Weights of a small model that predicts nearness at each pixel: encoder width 128.
Rows from block 8 of the encoder, named by matrix and row number. Rows with one number belong to one neuron. Each number is 50 + 15 x the weight over the matrix's rms, rounded and kept within 0 to 99. All counts start at 0.
# fc1: MLP up (encoder.blocks.8.mlp.fc1.weight, 512x128), inputs 0-127
# fc2: MLP down (encoder.blocks.8.mlp.fc2.weight, 128x512, transposed), outputs 0-127
fc1.83:58 56 46 59 47 55 58 74 75 69 55 42 68 35 45 63 69 48 93 34 63 22 10 49 45 67 32 54 37 57 43 62 68 39 43 33 61 25 48 27 38 55 52 46 33 23 56 35 17 33 38 45 28 36 70 30 28 41 44 49 64 57 20 63 75 34 41 40 53 66 36 45 53 24 48 48 64 52 29 60 58 52 67 42 30 23 44 56 28 62 54 44 21 47 54 34 52 79 48 27 58 31 54 33 43 82 59 32 48 29 52 49 40 37 52 29 42 39 53 33 71 41 76 63 49 44 20 21
fc2.83:34 33 50 56 42 27 51 55 37 42 48 68 59 59 70 57 42 77 63 74 48 50 40 22 44 64 70 47 60 57 59 81 40 45 35 25 68 28 68 42 65 10 41 90 69 35 75 46 40 70 28 46 64 36 36 45 52 25 73 50 46 57 30 68 53 44 57 28 54 43 71 71 31 39 46 51 56 52 49 46 56 49 43 62 31 43 65 31 59 62 18 55 42 29 31 59 19 42 51 82 38 51 61 14 89 56 57 74 29 24 37 34 61 54 29 19 55 64 40 67 54 37 41 62 35 43 45 71
fc1.84:52 58 51 44 56 38 62 52 32 32 58 47 64 56 45 58 62 39 42 42 40 49 41 63 27 62 58 48 46 65 43 59 35 41 30 46 52 67 52 50 40 52 57 50 56 68 58 63 65 35 47 34 22 43 54 64 28 53 52 46 16 48 34 64 65 40 43 48 39 59 55 45 38 21 54 45 45 38 39 34 58 42 63 59 62 34 47 38 35 28 40 64 29 61 71 53 63 46 52 45 73 27 65 64 32 35 56 50 57 58 52 49 42 52 37 50 41 52 38 56 21 51 45 55 59 27 60 65
fc2.84:45 64 29 67 57 43 40 52 56 48 49 57 70 43 55 44 69 51 55 49 53 41 63 38 34 61 44 44 29 58 53 58 45 58 36 47 55 59 68 36 24 53 59 57 42 65 59 44 70 51 34 36 48 59 48 31 19 42 44 48 53 68 47 47 70 52 24 78 58 62 56 56 53 82 63 21 56 44 55 57 54 61 67 53 64 45 73 56 50 57 47 62 49 70 40 42 57 33 47 40 84 54 57 67 24 40 68 53 76 50 45 61 39 55 57 58 66 40 41 56 53 62 63 84 59 50 51 46
fc1.85:59 78 55 47 42 56 50 91 45 42 49 34 27 56 53 47 85 59 59 27 45 70 29 66 27 78 62 32 43 40 66 64 47 57 67 52 27 65 54 56 25 40 65 92 52 49 44 26 70 45 52 28 29 05 41 38 30 21 14 80 36 57 40 48 46 48 47 47 23 40 64 50 43 38 50 64 99 30 65 49 35 60 38 52 54 55 43 37 39 48 45 26 94 20 54 61 46 49 40 55 47 55 54 34 63 56 58 37 20 51 72 60 64 84 54 28 57 61 50 72 49 41 72 68 61 33 61 50
fc2.85:49 85 53 30 62 60 76 53 46 53 63 38 56 71 55 62 27 44 18 62 28 42 57 57 66 58 56 67 44 75 62 35 35 34 46 50 58 43 53 45 45 71 34 18 26 26 52 70 37 29 38 60 46 60 51 76 42 46 62 21 48 34 42 38 36 68 80 40 64 76 31 41 16 34 43 28 21 75 52 66 47 33 61 80 43 57 32 44 70 53 65 72 63 60 60 44 74 72 44 44 59 46 04 72 50 34 25 49 46 45 31 32 24 29 46 60 48 44 46 53 35 37 18 41 35 65 30 55
fc1.86:58 39 49 33 40 54 73 51 48 38 62 34 54 44 55 50 52 44 44 62 70 47 47 35 28 52 30 67 57 48 63 34 57 47 39 38 58 69 36 60 58 53 43 45 48 50 37 42 29 48 65 57 54 51 56 39 28 58 67 49 42 56 38 55 56 44 38 38 67 50 49 66 34 45 30 42 43 39 62 33 64 43 48 59 41 63 40 34 61 52 57 37 42 35 39 40 72 42 47 53 34 56 44 46 62 44 31 55 52 57 34 42 79 72 67 45 51 43 60 42 43 53 17 66 23 50 46 57
fc2.86:39 52 56 55 51 52 61 38 56 48 44 58 53 51 33 43 50 48 41 57 46 52 46 41 50 76 63 27 39 38 53 49 78 43 43 52 55 43 54 67 41 42 42 45 39 39 47 49 34 34 52 59 41 37 66 46 57 59 49 50 48 48 67 46 60 76 51 49 72 45 67 49 42 45 71 53 65 58 63 57 50 46 42 57 53 55 54 38 54 46 39 57 63 55 34 42 58 44 44 49 46 54 44 43 51 44 52 50 48 64 23 43 52 70 58 46 50 49 50 42 55 54 52 38 38 46 59 32
fc1.87:22 37 53 51 54 59 60 44 39 46 44 40 47 43 70 32 66 58 38 48 47 42 67 55 30 51 20 51 41 77 28 36 57 70 56 94 70 44 47 61 63 43 45 29 39 52 46 25 33 76 51 72 45 62 35 48 30 40 42 48 66 56 31 60 67 48 72 48 39 51 43 57 56 46 29 37 38 51 61 71 33 38 61 46 50 69 51 72 72 39 68 29 39 45 47 56 52 52 48 53 55 46 50 38 54 69 48 66 50 59 35 74 39 74 71 54 63 52 30 63 64 31 48 67 69 34 67 32
fc2.87:75 52 40 62 60 20 57 77 58 56 51 69 44 55 39 44 51 47 35 50 53 40 42 41 46 58 39 21 66 35 37 38 46 33 54 52 55 54 23 79 60 36 38 44 87 40 31 57 57 59 37 16 35 54 58 53 71 53 54 76 37 61 57 56 73 51 50 52 41 49 45 56 55 60 45 42 59 30 63 44 38 66 43 49 63 31 52 58 42 43 39 37 60 22 46 57 58 46 53 48 56 48 36 56 46 41 32 44 37 39 36 58 55 62 54 51 55 76 29 58 62 64 72 45 49 53 25 50
fc1.88:49 37 35 79 47 66 33 61 35 35 63 71 49 76 29 52 40 60 57 41 37 57 52 53 61 51 21 90 48 48 44 50 44 74 34 55 41 31 34 65 35 57 51 49 44 52 29 54 45 70 27 43 67 61 46 49 48 39 50 59 51 46 41 62 36 65 23 46 26 32 35 38 30 64 66 66 74 53 54 23 63 62 50 58 83 32 41 24 39 63 51 47 52 51 48 60 51 47 37 73 70 51 47 55 59 52 50 36 41 58 35 45 63 38 41 43 70 42 42 35 43 53 38 48 38 50 57 25
fc2.88:61 52 37 52 44 44 55 39 55 47 54 20 67 38 34 63 71 67 54 31 51 69 67 33 54 47 65 42 32 39 62 51 35 35 53 58 42 39 44 46 53 71 56 67 30 71 48 26 36 40 54 50 52 47 71 51 66 62 49 45 49 44 72 55 59 14 60 68 47 70 37 37 71 48 38 39 49 47 66 32 53 54 44 56 33 69 41 40 54 35 36 57 63 33 57 69 24 65 45 53 35 43 50 31 67 19 39 25 61 57 55 23 72 32 51 45 51 53 46 58 25 63 47 88 33 52 41 36
fc1.89:46 34 45 28 39 61 54 55 48 33 44 51 52 55 49 56 52 47 51 68 45 43 55 66 46 53 34 60 64 58 57 41 43 47 52 49 47 50 51 40 34 38 45 71 64 34 47 51 37 39 38 49 52 45 47 51 45 41 42 67 48 46 45 52 43 52 34 37 61 47 38 35 47 45 47 60 53 55 54 32 39 39 52 57 53 55 45 46 60 50 57 42 42 54 65 36 64 49 35 33 59 40 59 44 38 47 47 60 41 48 39 46 53 57 41 62 50 49 60 39 47 45 55 49 18 50 36 42
fc2.89:45 38 57 47 53 43 41 55 54 31 48 58 44 56 30 39 51 55 53 61 43 49 40 36 46 47 33 45 48 52 56 62 57 50 62 45 51 43 50 56 36 64 47 47 33 36 50 41 64 50 63 53 53 49 59 65 47 45 39 46 53 51 46 34 61 65 43 40 61 49 53 32 43 50 60 50 57 48 51 46 65 53 68 55 49 43 52 57 64 38 44 63 26 63 54 55 51 58 57 23 52 40 64 65 49 48 51 63 53 45 55 54 44 48 46 69 56 46 59 54 44 56 57 43 53 61 40 53
fc1.90:24 57 66 47 29 50 78 48 69 75 51 35 27 21 18 75 55 53 41 64 87 43 46 60 32 79 48 65 57 42 34 54 40 59 38 67 78 42 31 48 58 31 53 65 47 48 22 24 48 58 54 54 32 49 38 49 52 61 30 39 45 55 20 38 40 17 69 38 32 48 34 52 16 31 59 66 65 62 62 41 64 48 49 86 46 67 00 52 39 27 42 31 23 49 10 42 49 54 69 35 46 75 44 64 29 58 65 76 43 63 39 54 56 80 76 22 67 43 44 46 54 72 66 73 49 00 49 49
fc2.90:29 70 53 52 52 22 41 46 45 59 51 46 46 51 69 51 67 37 51 14 53 59 65 41 34 51 30 49 22 50 74 79 41 48 45 67 44 41 30 76 44 33 66 55 31 52 56 37 52 50 35 29 31 55 16 44 69 35 50 53 42 55 61 32 85 42 61 72 44 49 47 59 53 66 63 62 38 28 77 72 33 59 65 50 30 45 53 54 70 47 40 54 51 56 68 46 52 27 68 64 61 10 35 54 19 51 57 61 62 61 52 48 53 64 48 70 69 49 35 32 48 42 75 57 54 63 57 58
fc1.91:53 70 52 61 50 54 44 61 06 32 53 72 21 85 30 53 73 67 37 72 38 53 55 62 75 37 11 29 61 73 55 25 30 70 40 56 42 43 53 16 61 49 66 63 65 73 38 43 41 25 52 18 75 56 61 26 88 54 47 37 53 40 74 60 36 69 43 44 53 62 41 20 53 55 48 48 68 50 67 87 80 48 35 43 55 40 72 44 53 62 58 54 56 11 97 49 54 46 50 49 75 38 53 40 39 35 57 42 51 76 57 65 49 49 49 68 39 75 42 35 42 57 41 38 50 51 43 26
fc2.91:59 45 73 36 54 72 44 62 54 65 36 65 16 56 57 20 52 34 15 37 56 27 64 66 56 56 67 56 24 12 56 59 66 40 43 62 41 21 31 47 53 54 00 25 50 32 35 51 54 51 70 49 52 68 30 44 52 73 66 48 64 57 74 54 60 35 31 55 56 27 72 64 73 49 43 35 42 73 63 67 48 62 52 46 38 45 54 84 40 36 44 78 36 17 66 55 45 55 66 65 63 27 63 63 40 68 18 52 44 51 37 14 54 37 45 15 17 86 31 34 34 45 43 64 58 51 60 66
fc1.92:52 50 47 35 64 63 45 35 59 49 43 71 43 36 72 37 39 44 42 90 11 22 71 69 34 51 55 25 63 56 42 27 61 77 50 47 45 69 54 20 25 66 23 62 51 64 50 37 59 44 70 54 50 55 35 43 61 65 29 58 65 49 57 52 50 39 38 65 47 44 70 39 30 51 61 38 42 48 55 59 46 56 38 54 46 67 52 55 59 38 51 53 70 60 51 30 71 59 54 55 55 32 44 46 24 19 74 65 58 29 30 52 42 34 43 27 75 76 71 84 81 67 83 36 39 50 56 30
fc2.92:55 55 41 54 41 32 29 50 52 68 63 33 55 41 31 35 46 63 35 82 69 50 29 53 46 60 55 38 50 46 67 62 48 73 46 62 52 29 54 58 42 73 58 66 63 34 38 60 81 56 45 37 44 51 64 55 58 63 52 44 53 47 55 65 52 32 56 65 77 02 71 79 47 54 38 39 50 38 75 56 64 68 70 26 30 43 30 25 59 47 42 78 69 60 31 24 29 76 36 71 88 52 61 62 34 41 41 67 59 49 70 38 62 26 55 50 12 33 55 39 45 57 44 68 57 62 68 46
fc1.93:58 55 72 38 55 59 47 51 34 51 33 58 36 62 52 49 51 45 61 50 44 41 52 64 34 50 51 41 46 54 45 48 37 56 36 37 49 53 52 33 46 39 59 49 54 53 37 59 51 66 80 66 42 59 44 60 40 60 53 41 43 39 43 73 49 23 29 46 72 57 55 76 33 51 62 28 38 45 63 57 35 65 45 57 65 45 66 42 40 66 54 38 59 36 68 66 46 65 43 31 72 38 51 49 15 58 54 50 40 51 59 33 52 46 44 61 45 63 58 56 44 64 37 63 53 37 41 39
fc2.93:48 56 49 49 55 47 48 52 46 45 18 45 39 50 47 49 66 38 59 46 64 46 34 60 49 59 53 50 48 40 48 58 60 26 32 67 61 43 59 51 33 48 43 23 62 53 53 62 47 74 70 44 52 40 47 54 58 60 40 75 66 52 60 65 50 21 43 64 55 50 49 54 51 54 47 44 58 41 50 56 52 52 52 53 36 70 49 57 45 63 55 28 68 45 63 68 44 40 68 32 54 34 61 56 40 39 55 56 41 41 69 33 56 45 56 43 50 30 32 32 45 53 48 57 44 54 38 64
fc1.94:30 57 33 42 72 33 59 48 45 62 59 53 76 76 40 49 28 19 59 61 42 90 47 30 46 35 68 43 82 49 63 39 26 61 45 42 20 30 32 72 27 39 52 59 45 67 70 70 56 81 89 44 54 86 80 63 46 73 44 61 54 70 51 37 53 55 42 81 49 69 61 33 48 70 47 61 23 18 38 28 32 47 48 46 48 45 49 55 54 51 38 63 74 46 71 47 65 48 38 62 47 60 33 54 36 26 20 40 04 65 57 63 75 56 58 63 64 56 54 43 33 67 59 72 45 58 42 33
fc2.94:57 56 54 32 52 23 65 49 67 53 47 52 26 30 43 69 58 76 33 60 26 48 18 54 59 29 54 55 53 67 46 67 71 43 54 50 72 66 30 34 58 37 53 70 53 46 40 64 71 93 46 60 55 35 44 54 54 81 50 56 53 47 62 76 36 45 53 54 52 66 40 35 59 53 42 29 51 67 49 64 36 46 62 71 45 31 80 72 58 49 51 29 33 36 39 26 29 58 67 50 21 46 49 48 58 36 60 46 66 90 59 68 62 44 52 63 58 56 93 47 48 39 59 31 11 45 42 76
fc1.95:45 71 42 66 77 65 52 53 19 32 51 43 62 62 47 40 51 67 65 39 37 42 41 56 59 57 26 46 50 55 51 74 58 59 56 51 35 48 36 43 46 42 59 42 58 61 56 72 41 28 52 83 56 35 31 63 52 54 58 59 45 46 54 68 40 48 31 52 25 77 40 65 41 68 53 54 22 62 65 52 75 48 99 60 44 58 33 24 31 50 63 52 46 68 63 57 55 52 42 19 66 52 35 46 50 49 69 47 47 50 69 72 22 43 44 55 69 49 69 28 56 30 88 40 36 66 49 33
fc2.95:33 27 59 56 34 38 34 49 72 54 71 53 36 39 65 25 43 27 34 85 69 47 35 40 37 43 70 63 85 56 62 48 61 62 30 59 63 42 38 52 52 45 52 72 61 54 52 26 62 54 64 25 38 76 60 39 27 50 50 42 45 60 18 49 63 59 75 48 53 46 79 22 30 36 55 52 61 71 59 61 62 28 36 54 37 41 80 64 87 41 21 48 47 30 64 49 42 56 46 63 63 42 50 50 36 31 48 37 15 62 59 27 72 42 50 50 25 32 32 73 69 44 25 72 77 25 59 64
fc1.96:59 51 49 39 57 37 37 61 35 52 52 40 30 31 37 47 65 73 57 51 50 60 35 62 75 63 19 38 70 59 51 39 33 46 29 53 66 58 67 64 76 33 62 43 41 62 45 34 32 64 55 73 32 46 49 33 32 44 54 42 35 53 46 28 37 42 39 23 53 45 54 63 57 61 36 43 46 57 65 45 40 55 57 42 61 55 47 74 58 37 20 27 55 74 45 25 67 71 48 54 58 53 54 58 33 39 63 56 27 43 48 44 54 37 65 47 82 77 36 45 71 69 41 54 43 42 26 39
fc2.96:27 44 53 65 48 62 38 38 59 49 69 63 82 64 45 48 59 55 53 51 35 56 52 52 57 56 55 65 61 51 44 58 41 76 47 63 47 47 82 60 61 65 53 43 23 41 53 48 47 68 57 34 48 65 68 31 29 28 59 30 73 59 51 39 42 60 49 56 60 58 47 74 71 44 53 44 46 35 53 44 42 40 26 38 65 58 76 57 29 55 54 38 31 65 59 13 42 44 31 81 66 38 60 56 50 39 46 71 36 37 46 34 59 70 44 62 69 24 38 50 53 31 83 56 43 59 63 39
fc1.97:32 28 36 26 64 46 50 41 61 22 44 38 43 62 43 55 43 49 60 57 33 56 63 34 70 33 52 59 41 64 38 51 62 34 43 48 49 73 32 64 68 11 28 37 62 37 53 55 67 70 35 40 55 34 64 43 54 64 47 61 54 54 23 57 25 32 32 47 30 20 29 47 67 51 47 54 48 61 55 48 68 62 53 77 63 44 46 62 50 35 49 39 58 52 68 21 27 72 56 29 48 61 51 35 59 40 29 56 45 59 53 71 59 43 46 66 57 56 21 69 71 41 64 44 63 58 21 58
fc2.97:35 71 06 70 58 30 31 36 53 57 58 38 36 70 57 21 45 27 56 51 66 39 47 44 41 60 52 49 68 51 57 34 30 58 65 64 33 28 40 62 48 58 54 17 69 56 64 50 38 39 43 64 49 47 41 37 54 35 80 37 25 41 59 48 49 35 41 58 58 20 72 53 68 65 68 35 47 50 59 81 61 36 53 44 18 37 39 31 42 43 40 56 33 27 58 50 58 45 56 55 57 37 49 66 52 60 47 43 59 11 51 45 67 59 71 54 38 42 58 65 39 51 33 43 61 55 69 65
fc1.98:52 35 43 56 37 46 51 62 48 40 73 46 44 41 32 59 64 49 42 18 34 38 34 81 38 73 32 39 55 63 71 65 60 50 70 46 54 42 55 05 45 81 29 49 84 43 55 33 49 44 47 47 58 58 50 25 57 59 75 46 54 50 34 59 72 59 14 35 78 62 51 48 46 51 28 66 27 64 39 63 74 62 28 36 43 56 80 63 47 60 51 67 56 49 31 44 62 40 35 61 36 51 22 59 53 58 81 48 57 65 52 66 31 45 57 63 33 27 55 64 39 34 56 43 43 53 33 74
fc2.98:73 14 59 48 42 52 40 67 64 42 41 47 48 33 58 51 39 68 58 38 24 34 40 62 22 51 42 46 59 71 36 71 65 69 50 55 66 46 39 26 51 66 45 64 41 50 33 45 63 34 32 47 40 40 59 36 47 52 68 55 69 40 65 23 58 58 49 73 43 63 46 26 55 48 39 86 39 39 52 55 45 52 34 64 30 50 71 64 42 41 37 71 53 71 47 43 63 56 74 58 41 75 46 47 49 53 77 34 60 58 65 42 46 50 45 61 58 52 68 35 45 52 74 44 63 50 54 95
fc1.99:51 25 57 62 41 31 30 52 49 32 74 40 39 65 58 61 66 14 81 40 55 28 71 69 52 67 42 68 62 35 54 56 42 54 61 70 45 65 52 53 61 73 60 49 53 45 66 42 16 43 36 79 42 53 55 68 12 50 65 67 59 71 33 25 46 52 53 42 49 29 41 75 72 69 52 55 60 56 48 77 40 65 35 43 33 54 36 49 52 41 69 37 55 28 60 38 56 44 69 46 33 53 63 55 68 51 33 75 61 52 58 28 64 53 74 40 40 62 58 39 42 25 75 55 07 16 75 47
fc2.99:50 30 47 60 67 86 70 55 38 61 22 41 41 65 57 52 50 26 44 63 61 49 76 48 58 47 54 70 57 54 52 51 92 33 40 26 61 39 33 68 51 52 54 37 66 74 37 80 81 38 58 47 33 61 69 47 74 49 32 39 41 60 34 57 85 48 66 80 52 23 68 58 55 35 31 43 66 55 37 96 22 32 62 56 54 32 59 43 38 38 49 56 60 55 49 88 74 50 58 30 60 59 39 62 27 43 57 66 36 53 70 46 54 50 32 10 72 69 46 56 71 31 42 46 66 52 61 49
fc1.100:23 20 18 83 15 60 46 75 46 15 67 01 61 48 24 48 51 76 32 47 45 79 24 59 65 43 16 46 43 67 43 68 64 59 33 60 25 19 61 31 53 60 55 78 37 39 50 66 57 75 76 47 41 33 39 45 62 08 17 56 61 62 30 30 46 50 32 56 60 52 20 00 29 84 85 14 63 64 40 22 88 67 31 63 27 62 43 41 25 56 58 59 43 46 66 28 59 18 29 63 43 75 18 41 83 44 29 72 72 46 41 73 58 55 54 46 56 34 68 63 62 55 31 37 53 77 05 45
fc2.100:52 43 50 42 55 49 93 37 69 54 40 32 61 53 52 41 75 41 62 76 28 50 96 86 55 67 70 37 28 89 39 63 41 61 69 50 55 63 83 62 68 38 75 57 17 53 19 24 80 36 21 53 57 36 62 39 44 58 21 78 53 67 43 64 59 34 53 41 30 63 69 48 60 47 80 28 67 46 29 43 69 68 28 54 38 85 56 90 30 30 28 51 36 30 25 41 60 46 64 50 20 29 32 57 64 55 17 36 68 71 31 34 67 75 50 48 38 48 61 44 77 33 56 47 60 23 00 59
fc1.101:41 36 74 57 49 49 29 22 58 55 29 48 63 55 61 41 43 38 58 72 55 51 41 58 64 47 42 49 64 55 55 37 51 53 49 38 42 57 54 32 74 60 74 39 24 42 71 17 43 36 72 40 41 62 56 53 18 38 53 51 42 34 39 28 67 31 44 46 39 55 52 58 46 35 30 43 63 40 53 60 52 61 51 63 58 58 50 12 37 49 51 33 57 29 44 40 60 42 56 42 49 51 56 45 47 36 43 54 65 49 40 48 45 67 48 42 24 37 53 69 52 55 54 59 47 38 47 54
fc2.101:44 57 40 40 24 61 44 45 48 56 46 54 56 40 44 48 40 49 80 40 90 55 65 43 58 54 46 43 53 46 42 47 45 47 45 50 74 55 48 46 74 29 60 47 55 69 78 42 72 52 45 43 33 75 55 59 81 54 47 36 54 37 63 38 51 24 37 63 49 54 61 29 57 50 66 39 46 54 47 51 44 65 55 64 30 60 55 32 73 65 52 32 31 27 56 30 58 37 42 42 51 44 61 54 55 53 37 38 44 54 55 68 24 45 53 46 48 45 50 50 48 59 77 35 52 42 69 65
fc1.102:20 50 40 14 35 30 37 70 55 58 34 37 38 65 53 56 45 13 66 16 38 54 42 62 53 46 73 49 30 51 48 59 43 27 23 57 46 53 42 64 33 43 65 49 33 44 35 51 66 61 58 43 51 26 70 26 49 70 68 36 26 23 66 45 72 23 51 74 57 62 23 21 56 15 53 70 22 70 79 28 60 58 34 47 66 63 38 56 51 37 34 41 54 32 33 25 71 59 53 41 19 58 52 44 61 68 50 61 53 40 49 58 23 10 57 46 33 47 62 58 45 60 49 66 64 58 43 40
fc2.102:21 41 31 20 56 59 46 42 53 63 88 63 47 44 35 18 41 37 38 15 28 42 71 68 69 38 72 63 43 39 35 53 64 48 18 70 59 29 42 38 56 53 37 59 57 59 58 33 40 50 67 53 51 31 42 68 35 76 28 54 71 40 47 62 51 60 39 38 70 43 61 48 57 50 49 47 29 29 45 27 50 51 29 53 60 87 36 57 69 49 46 51 52 57 45 44 56 42 41 40 53 42 39 52 35 45 52 51 45 61 73 59 50 49 37 40 38 43 61 63 47 42 26 38 65 64 80 31
fc1.103:65 32 60 13 67 58 51 39 53 60 31 34 54 57 85 48 64 59 28 60 28 14 99 67 43 49 64 42 27 43 36 34 38 39 66 58 57 53 31 38 30 34 56 59 49 66 47 45 59 28 51 49 53 56 41 36 69 75 85 24 46 47 52 55 18 26 37 63 67 42 39 62 54 59 54 39 57 67 52 43 50 85 20 30 99 44 40 50 49 33 42 63 70 74 73 20 48 80 83 79 50 60 66 34 50 58 40 78 13 55 53 37 89 37 69 58 54 49 75 85 81 45 67 62 72 36 49 66
fc2.103:33 46 71 79 36 58 44 19 48 55 37 61 58 33 35 57 50 69 39 65 62 42 63 33 54 68 32 47 45 42 51 86 18 59 57 27 64 68 69 77 72 51 54 46 39 18 37 38 37 52 69 20 40 57 41 50 44 45 41 46 53 80 70 69 19 50 34 56 67 48 61 51 68 51 66 35 46 79 34 87 58 54 54 00 86 93 58 68 74 32 63 50 67 44 53 37 20 51 43 60 83 75 49 41 47 49 36 80 95 04 31 70 99 58 52 29 51 61 48 40 58 66 59 40 65 42 37 38
fc1.104:61 46 48 53 43 42 42 59 50 46 55 48 46 65 61 60 49 38 38 32 54 45 56 54 36 56 60 50 45 41 32 44 50 56 44 43 46 42 67 20 57 63 39 64 46 62 34 28 43 33 51 42 44 37 46 41 48 48 32 47 45 38 25 60 36 37 65 59 53 70 48 39 51 57 60 42 45 45 39 48 43 62 50 47 70 40 55 37 59 57 43 55 42 27 32 27 58 44 48 52 59 60 64 56 56 41 48 62 47 40 57 61 32 54 62 68 68 34 60 51 40 42 41 68 18 56 51 44
fc2.104:61 41 44 57 52 50 41 58 33 55 59 57 45 51 52 16 42 36 54 53 56 51 58 43 43 38 54 56 71 45 58 60 54 66 48 36 53 48 66 45 72 59 47 58 57 44 32 43 47 59 69 50 49 44 26 47 49 64 44 56 40 27 55 64 49 53 52 63 61 41 36 52 19 65 39 51 59 67 46 44 56 50 61 44 58 54 33 49 46 45 49 62 55 40 24 28 58 50 52 52 54 49 63 62 56 65 57 54 40 38 56 55 66 34 53 51 53 19 40 44 76 39 34 59 61 60 67 44
fc1.105:54 44 52 22 40 38 48 46 31 39 64 52 59 57 65 45 51 35 34 56 53 64 53 56 60 60 29 43 73 48 56 39 42 42 47 62 39 59 64 47 31 67 58 34 51 49 45 58 46 44 52 65 33 26 51 49 36 43 55 24 53 55 62 63 50 60 32 36 63 30 58 75 63 53 49 68 54 36 50 53 43 49 65 37 62 46 61 26 70 34 49 48 70 28 47 64 52 57 58 51 34 49 33 27 53 48 56 43 54 52 57 44 51 53 45 50 46 60 38 39 63 47 67 46 34 63 38 31
fc2.105:32 52 45 19 54 38 50 40 51 51 56 37 52 45 47 28 66 58 52 12 56 36 44 58 63 50 27 60 50 61 62 59 55 46 58 77 19 44 85 68 51 55 41 54 44 49 72 81 25 47 54 41 53 37 54 17 59 64 57 54 46 68 54 43 45 61 48 53 70 30 61 77 62 36 51 70 53 28 63 19 63 64 62 34 59 70 50 21 32 57 54 49 50 38 53 56 32 40 54 57 31 44 60 51 53 66 47 52 64 47 57 58 43 60 63 35 63 56 40 49 42 49 44 46 39 57 36 32
fc1.106:49 52 40 60 73 44 65 61 44 26 34 07 40 47 34 68 42 59 43 89 63 52 64 55 08 53 55 27 29 52 58 63 72 45 75 45 47 75 53 40 19 37 42 51 67 32 35 64 43 42 60 42 20 56 30 43 34 16 45 47 20 51 29 26 60 44 46 67 10 36 37 80 70 40 57 56 34 39 63 69 47 42 44 71 69 38 43 62 53 55 41 31 37 47 45 48 44 64 57 33 64 82 69 50 48 44 58 58 69 77 43 67 49 76 28 60 44 59 33 59 49 69 51 71 65 76 29 59
fc2.106:59 49 99 19 64 78 66 07 43 68 56 26 18 21 50 48 45 97 27 50 26 58 13 50 53 67 57 86 45 44 58 44 46 58 34 52 26 26 27 69 56 52 48 50 46 88 49 43 21 80 42 48 67 75 36 48 43 69 42 48 61 21 49 40 53 72 25 66 67 51 55 47 59 49 82 61 68 40 54 83 53 52 37 42 68 42 68 26 32 52 27 84 53 38 58 29 50 36 18 27 79 66 31 66 57 62 75 77 71 72 32 47 35 66 65 82 54 62 51 46 39 52 56 70 33 64 30 54
fc1.107:52 51 54 46 42 28 45 49 39 43 42 58 60 78 50 56 64 44 54 51 47 62 60 70 47 41 41 67 58 44 29 48 57 34 48 44 55 44 66 45 46 44 38 55 56 48 44 48 42 47 89 42 53 55 52 64 44 57 63 63 55 58 39 40 63 51 49 40 54 50 38 68 21 43 82 36 50 32 61 23 66 40 82 57 53 63 47 39 19 68 47 48 50 36 41 35 58 34 50 61 56 37 54 32 59 62 44 56 50 52 59 71 45 58 55 39 50 68 67 61 62 42 53 49 37 50 66 57
fc2.107:48 47 44 50 35 38 41 78 35 52 43 51 47 69 44 47 67 61 42 51 50 47 47 37 45 36 35 56 42 68 41 57 60 15 53 44 51 49 60 46 50 57 45 52 49 63 36 38 58 52 50 34 53 54 50 61 51 46 45 57 64 57 49 42 41 74 52 34 55 30 59 51 45 58 71 48 60 43 66 43 38 53 51 39 41 44 33 29 32 66 40 69 46 71 43 27 59 60 39 40 46 53 61 47 54 56 39 56 60 48 45 63 50 64 56 44 54 56 67 61 68 39 44 46 54 36 57 50
fc1.108:53 70 74 55 44 29 87 63 57 42 45 13 62 68 62 59 41 44 53 40 62 70 58 67 27 53 58 78 68 59 67 24 33 59 49 33 63 36 69 69 51 75 89 24 27 61 84 62 37 92 58 78 38 28 51 59 08 40 54 61 57 52 60 79 73 77 42 78 64 66 53 42 48 30 36 24 32 75 26 28 60 84 61 55 35 42 79 24 48 49 58 41 37 64 45 53 67 43 53 49 55 66 36 66 81 50 75 45 46 58 39 72 58 52 35 47 55 31 58 53 44 55 66 37 60 21 54 50
fc2.108:58 57 49 49 26 26 80 39 71 54 68 43 46 40 38 12 57 57 42 37 86 84 36 37 55 59 42 69 29 61 79 59 33 36 71 70 50 47 54 26 58 46 22 43 33 36 66 44 43 72 12 72 48 64 25 46 50 55 59 46 32 73 47 50 46 45 47 26 46 33 39 32 49 49 50 43 41 50 58 35 41 55 27 68 42 29 47 57 43 41 38 59 61 55 55 67 35 81 74 40 66 30 76 36 51 60 68 30 50 66 22 53 32 76 61 54 37 28 30 61 29 51 51 23 25 40 67 43
fc1.109:36 70 77 59 22 30 47 33 41 44 58 66 76 41 21 26 37 34 57 65 63 95 59 68 60 60 65 36 37 41 48 62 58 19 03 21 16 70 50 37 34 53 70 25 35 59 58 23 48 65 68 25 84 35 61 33 49 09 19 55 63 78 43 47 59 65 39 24 46 60 58 48 48 18 13 38 83 18 45 48 43 74 14 68 38 59 61 32 39 55 56 23 35 44 56 59 65 34 26 60 59 30 78 51 32 55 76 69 64 35 17 48 64 75 50 47 36 80 20 50 56 49 33 93 78 35 09 46
fc2.109:56 46 73 37 29 17 58 41 33 64 53 56 81 51 69 27 77 31 62 75 67 74 64 72 80 43 74 78 16 27 86 81 51 57 62 46 37 99 54 75 68 63 66 49 41 62 50 00 24 37 73 60 42 49 88 86 37 63 39 84 20 67 35 71 51 48 31 44 49 21 75 73 55 48 50 26 61 39 53 61 53 85 69 57 50 67 41 53 67 61 37 39 26 62 13 36 34 57 49 52 37 45 81 36 43 39 37 54 36 08 23 13 76 39 28 22 26 24 64 36 51 59 66 75 44 46 55 37